{
  "arch": "dit",
  "objective": "epsilon",
  "fused_qkv": true,
  "moe": "top_k",
  "experts_per_token": 2,
  "patch_size": [8, 8],
  "beta2": 0.95,
  "precondition_frequency": 25,
  "max_precond_dim": 1536,
  "one_sided": false,
  "magnitude_pruning": 0.5,
  "steps": 4300
}
Rows from block 7 of a small spectrogram diffusion model, named by matrix and row number. Rows with one number within an expert belong to one neuron, the router's apart. Each number is 50 + 12 x the weight over its row's rms, rounded and kept within 0 to 99. All counts start at 0. After the name is the row's rms in percent of the matrix's.
Before each expert's rows are labels from the 100 clips, of 14976 (inputs lightly noised), where the router gives the expert most weight on average: "top examples" is what is common among them; "peak in band" is the frequency band that holds the peak. Only what is clearly more common there than usual is listed. The data: chords played on synthesised instruments.
# router: router (model.blocks.7.mlp.router.weight, 16x128, trained with AdamW), inputs 0-127
# gate: expert gate (model.blocks.7.mlp.gate, 16x128x128), inputs 0-127
# up: expert up (model.blocks.7.mlp.up, 16x128x128), inputs 0-127
# down: expert down (model.blocks.7.mlp.down, 16x128x128, transposed), outputs 0-127

# expert 5
top examples: reverberation; text has "reverberant"; text has "room"; mains hum
peak in band: 250 to 500 Hz
router.5 102:64 45 30 57 52 61 43 54 65 37 54 36 48 35 52 29 18 37 47 40 41 56 30 57 56 31 56 41 49 65 51 50 71 52 71 50 59 65 42 46 32 42 47 54 56 28 47 44 65 54 49 44 48 60 53 51 47 52 51 41 30 56 57 54 54 49 29 72 77 71 61 60 59 44 70 51 66 48 44 37 42 34 51 36 74 54 53 52 45 54 57 58 51 52 35 54 39 51 59 55 35 45 76 50 45 63 31 55 51 35 64 46 38 42 70 31 28 36 73 65 52 58 57 54 44 34 38 31
gate.5 087:50 43 50 50 50 50 26 50 50 50 27 58 50 37 59 50 46 53 50 50 38 50 71 50 50 70 57 63 58 66 50 50 51 50 91 50 39 52 29 50 13 50 53 69 50 34 50 50 50 27 50 50 50 50 50 66 66 54 50 64 76 44 50 50 50 50 50 50 60 47 50 50 47 50 50 45 50 50 69 50 59 69 39 50 50 50 50 50 99 43 50 50 45 86 54 66 41 50 50 50 44 53 62 55 53 50 64 87 50 64 50 50 50 50 45 50 50 50 50 68 49 42 50 50 61 17 50 62
up.5 086:49 50 42 50 50 50 34 50 50 45 62 56 50 50 50 47 50 50 50 50 22 31 75 50 27 50 50 61 65 33 34 50 50 66 50 50 27 56 33 50 50 50 50 55 53 41 35 50 50 41 50 54 50 52 52 57 50 50 76 50 61 50 50 58 50 55 50 50 50 50 50 54 50 50 50 56 30 56 56 50 52 50 57 31 50 79 61 49 93 78 50 50 20 79 50 74 57 63 50 24 50 64 51 50 50 50 50 84 50 50 72 50 50 43 50 74 35 50 71 49 50 25 50 50 50 50 57 24
down.5 091:58 50 38 50 58 74 50 50 55 50 50 32 50 86 48 50 55 45 78 50 50 50 50 41 50 41 50 50 37 64 35 42 50 50 60 63 50 58 47 43 47 50 50 59 50 31 33 42 72 50 50 50 50 50 41 50 64 50 52 50 41 66 76 50 50 50 75 50 57 31 50 50 50 50 48 50 33 28 38 32 28 28 50 50 46 75 78 45 69 50 60 69 50 48 66 50 50 63 50 23 50 50 50 52 23 50 50 76 50 50 50 50 29 50 55 88 50 51 49 43 50 50 50 29 50 29 46 31

# expert 8
top examples: vibraphone-like; square lead
peak in band: 0 to 250 Hz
router.8 089:51 42 39 58 60 49 59 48 66 54 44 54 41 70 33 44 39 55 42 35 56 50 41 65 52 42 47 53 56 72 50 35 42 69 44 47 34 40 48 43 48 46 59 31 54 33 33 49 78 54 51 36 34 52 55 35 45 64 43 57 69 65 47 70 57 47 54 31 36 44 37 64 45 47 51 65 56 59 38 40 49 12 55 74 37 58 29 20 52 58 43 64 57 57 72 52 25 44 62 54 51 44 38 47 55 52 50 53 46 21 53 58 42 33 35 48 71 53 39 61 51 53 49 28 36 56 41 59
gate.4 079:54 74 90 67 50 56 33 50 50 50 61 41 50 50 50 55 46 69 50 75 50 50 31 50 50 50 50 53 50 28 40 50 50 64 73 50 50 50 50 50 31 50 50 50 50 44 50 29 50 43 65 65 40 55 50 60 62 34 96 50 50 50 50 50 21 50 50 51 33 39 65 60 60 48 50 50 50 50 50 62 73 50 50 50 50 50 50 32 50 50 47 50 27 80 50 47 50 50 50 85 50 60 50 50 80 50 37 50 41 50 62 50 71 76 50 50 33 50 50 50 53 50 50 50 50 32 62 50
up.4 071:50 50 50 23 50 50 50 44 50 30 28 50 50 50 74 49 50 50 50 48 50 50 60 50 50 50 50 50 50 50 33 50 50 69 53 27 21 50 24 72 50 51 93 34 19 50 50 67 54 44 50 64 45 50 17 49 50 50 60 50 47 63 35 50 53 50 50 50 50 50 50 32 50 54 64 54 50 50 50 28 36 50 50 50 68 65 30 50 50 52 50 50 50 25 50 53 50 47 46 52 45 50 54 56 50 51 40 31 50 50 31 50 50 69 27 49 50 46 50 50 50 09 76 30 50 49 50 32
down.4 080:34 70 61 50 60 76 50 50 60 21 50 50 86 62 46 50 50 30 50 49 50 50 50 50 50 62 50 50 44 42 56 12 46 50 66 62 34 50 50 50 46 50 50 50 50 67 45 50 38 22 50 51 54 50 50 50 75 50 50 50 20 50 44 34 50 68 23 50 50 79 50 71 50 50 61 49 56 39 42 22 50 84 50 50 40 50 74 83 56 50 50 50 50 50 50 50 50 43 50 50 50 50 50 63 38 50 50 50 50 45 50 50 50 80 50 56 58 50 53 50 50 50 55 35 73 50 57 50

# expert 3
top examples: clipping; text has "clipped"; mains hum; instrument: string section-like
peak in band: 0 to 250 Hz
router.3 094:65 77 40 32 63 48 39 45 64 55 44 46 62 75 65 46 55 50 41 39 22 32 52 51 31 49 51 48 43 47 68 67 58 50 47 65 53 59 47 44 60 18 38 32 29 56 45 42 69 57 46 68 46 47 52 54 46 69 51 36 60 61 40 54 51 46 43 49 63 54 42 47 56 39 50 52 34 54 32 52 51 60 38 57 36 49 21 51 35 41 67 53 41 72 47 50 52 43 44 33 82 31 60 52 55 72 43 52 60 58 64 58 43 44 49 52 13 36 47 52 43 56 49 51 42 51 51 27
gate.6 141:73 69 30 45 50 54 63 50 50 50 53 50 30 54 43 33 64 50 49 66 50 68 64 44 50 55 37 50 50 54 50 39 47 20 50 50 23 50 64 50 39 50 50 36 64 50 44 50 36 27 54 37 50 17 50 50 60 26 63 62 50 50 50 28 50 41 27 44 50 61 50 64 53 70 50 56 50 82 70 61 50 50 61 50 50 50 65 50 50 27 41 57 50 34 50 50 66 27 64 33 50 28 22 22 50 50 50 50 38 54 50 49 62 58 47 38 50 50 50 62 41 50 62 35 61 50 37 57
up.6 133:34 50 48 50 50 51 36 50 50 37 44 50 83 39 62 69 50 46 67 45 63 44 48 81 45 42 74 35 50 50 50 50 59 50 50 50 67 20 36 60 78 50 50 67 43 50 60 65 63 50 50 50 50 75 32 50 35 55 34 50 36 50 59 48 50 50 68 55 57 50 50 50 52 27 65 32 59 27 43 50 45 50 35 43 60 16 58 50 50 56 54 50 69 65 40 50 19 48 50 50 36 50 54 50 30 35 50 50 50 50 50 54 41 45 52 50 36 50 50 42 52 13 50 65 39 66 64 48
down.6 115:50 41 81 48 50 50 50 50 61 25 50 50 72 50 50 65 50 66 63 50 50 34 50 62 50 50 50 78 50 35 50 50 78 80 33 50 66 59 58 33 47 50 24 32 50 50 50 57 50 43 52 55 53 60 64 50 48 17 75 39 69 50 50 57 50 50 81 50 50 50 28 67 50 31 50 50 50 29 34 50 64 70 54 37 42 61 60 50 50 44 36 59 35 56 59 50 50 50 50 63 50 27 50 50 50 42 50 50 62 22 50 38 50 50 50 50 50 50 56 68 50 63 50 50 36 65 29 50

# expert 7
top examples: quiet level; horn-like
peak in band: 0 to 250 Hz
router.7 087:66 53 68 39 40 60 45 38 55 54 63 53 65 51 63 46 47 39 46 37 47 55 50 48 45 65 42 36 44 74 42 74 68 48 49 40 62 63 73 57 58 46 56 35 59 43 58 39 52 68 58 56 32 21 59 65 56 52 44 55 59 63 71 57 59 52 46 56 47 54 13 57 46 29 46 57 62 64 44 49 46 36 47 46 49 46 46 45 52 63 57 57 46 56 47 52 74 61 58 48 45 42 75 37 54 50 80 60 28 50 14 41 39 52 46 44 47 39 60 44 59 50 65 60 38 47 29 25
gate.5 118:49 50 53 52 50 36 22 41 25 43 50 50 50 28 40 40 50 50 33 50 50 52 44 52 50 66 48 38 50 88 50 65 50 36 50 50 25 50 50 49 36 50 50 50 50 50 50 54 41 37 50 50 50 40 58 51 50 50 50 34 58 34 41 50 59 50 23 50 50 55 50 50 50 62 50 50 50 50 50 50 65 78 25 37 32 37 54 50 65 50 07 36 19 50 50 50 50 71 67 60 30 84 50 50 50 47 50 44 49 50 70 50 48 50 50 76 50 50 76 75 47 50 50 50 40 50 39 50
up.5 111:55 50 50 50 71 22 54 50 36 42 50 29 50 50 50 50 37 29 40 20 65 55 39 66 67 37 47 33 61 71 50 50 40 50 69 60 50 39 50 50 27 50 50 30 50 58 36 52 50 34 50 50 66 50 58 58 58 67 50 41 50 39 50 48 50 53 24 50 46 56 36 50 38 38 62 44 70 38 49 32 50 81 22 50 50 36 50 50 50 51 47 50 43 50 65 55 50 59 65 50 24 50 50 50 67 68 57 50 50 50 67 43 50 40 59 77 64 50 75 50 60 40 50 50 50 21 26 50
down.5 084:69 59 55 50 50 50 50 50 50 50 50 50 50 50 45 50 58 51 72 68 50 50 50 61 26 79 50 50 50 50 50 56 68 50 50 50 50 34 50 50 49 50 51 78 59 80 50 32 58 63 00 50 42 50 59 29 50 50 89 30 41 50 55 59 50 50 59 50 57 30 50 50 34 53 50 48 48 50 61 50 50 52 79 35 80 65 61 52 50 50 63 52 49 83 50 52 50 50 34 59 50 32 50 50 55 50 50 50 50 68 59 50 50 50 49 50 74 50 56 50 50 53 50 50 50 50 50 55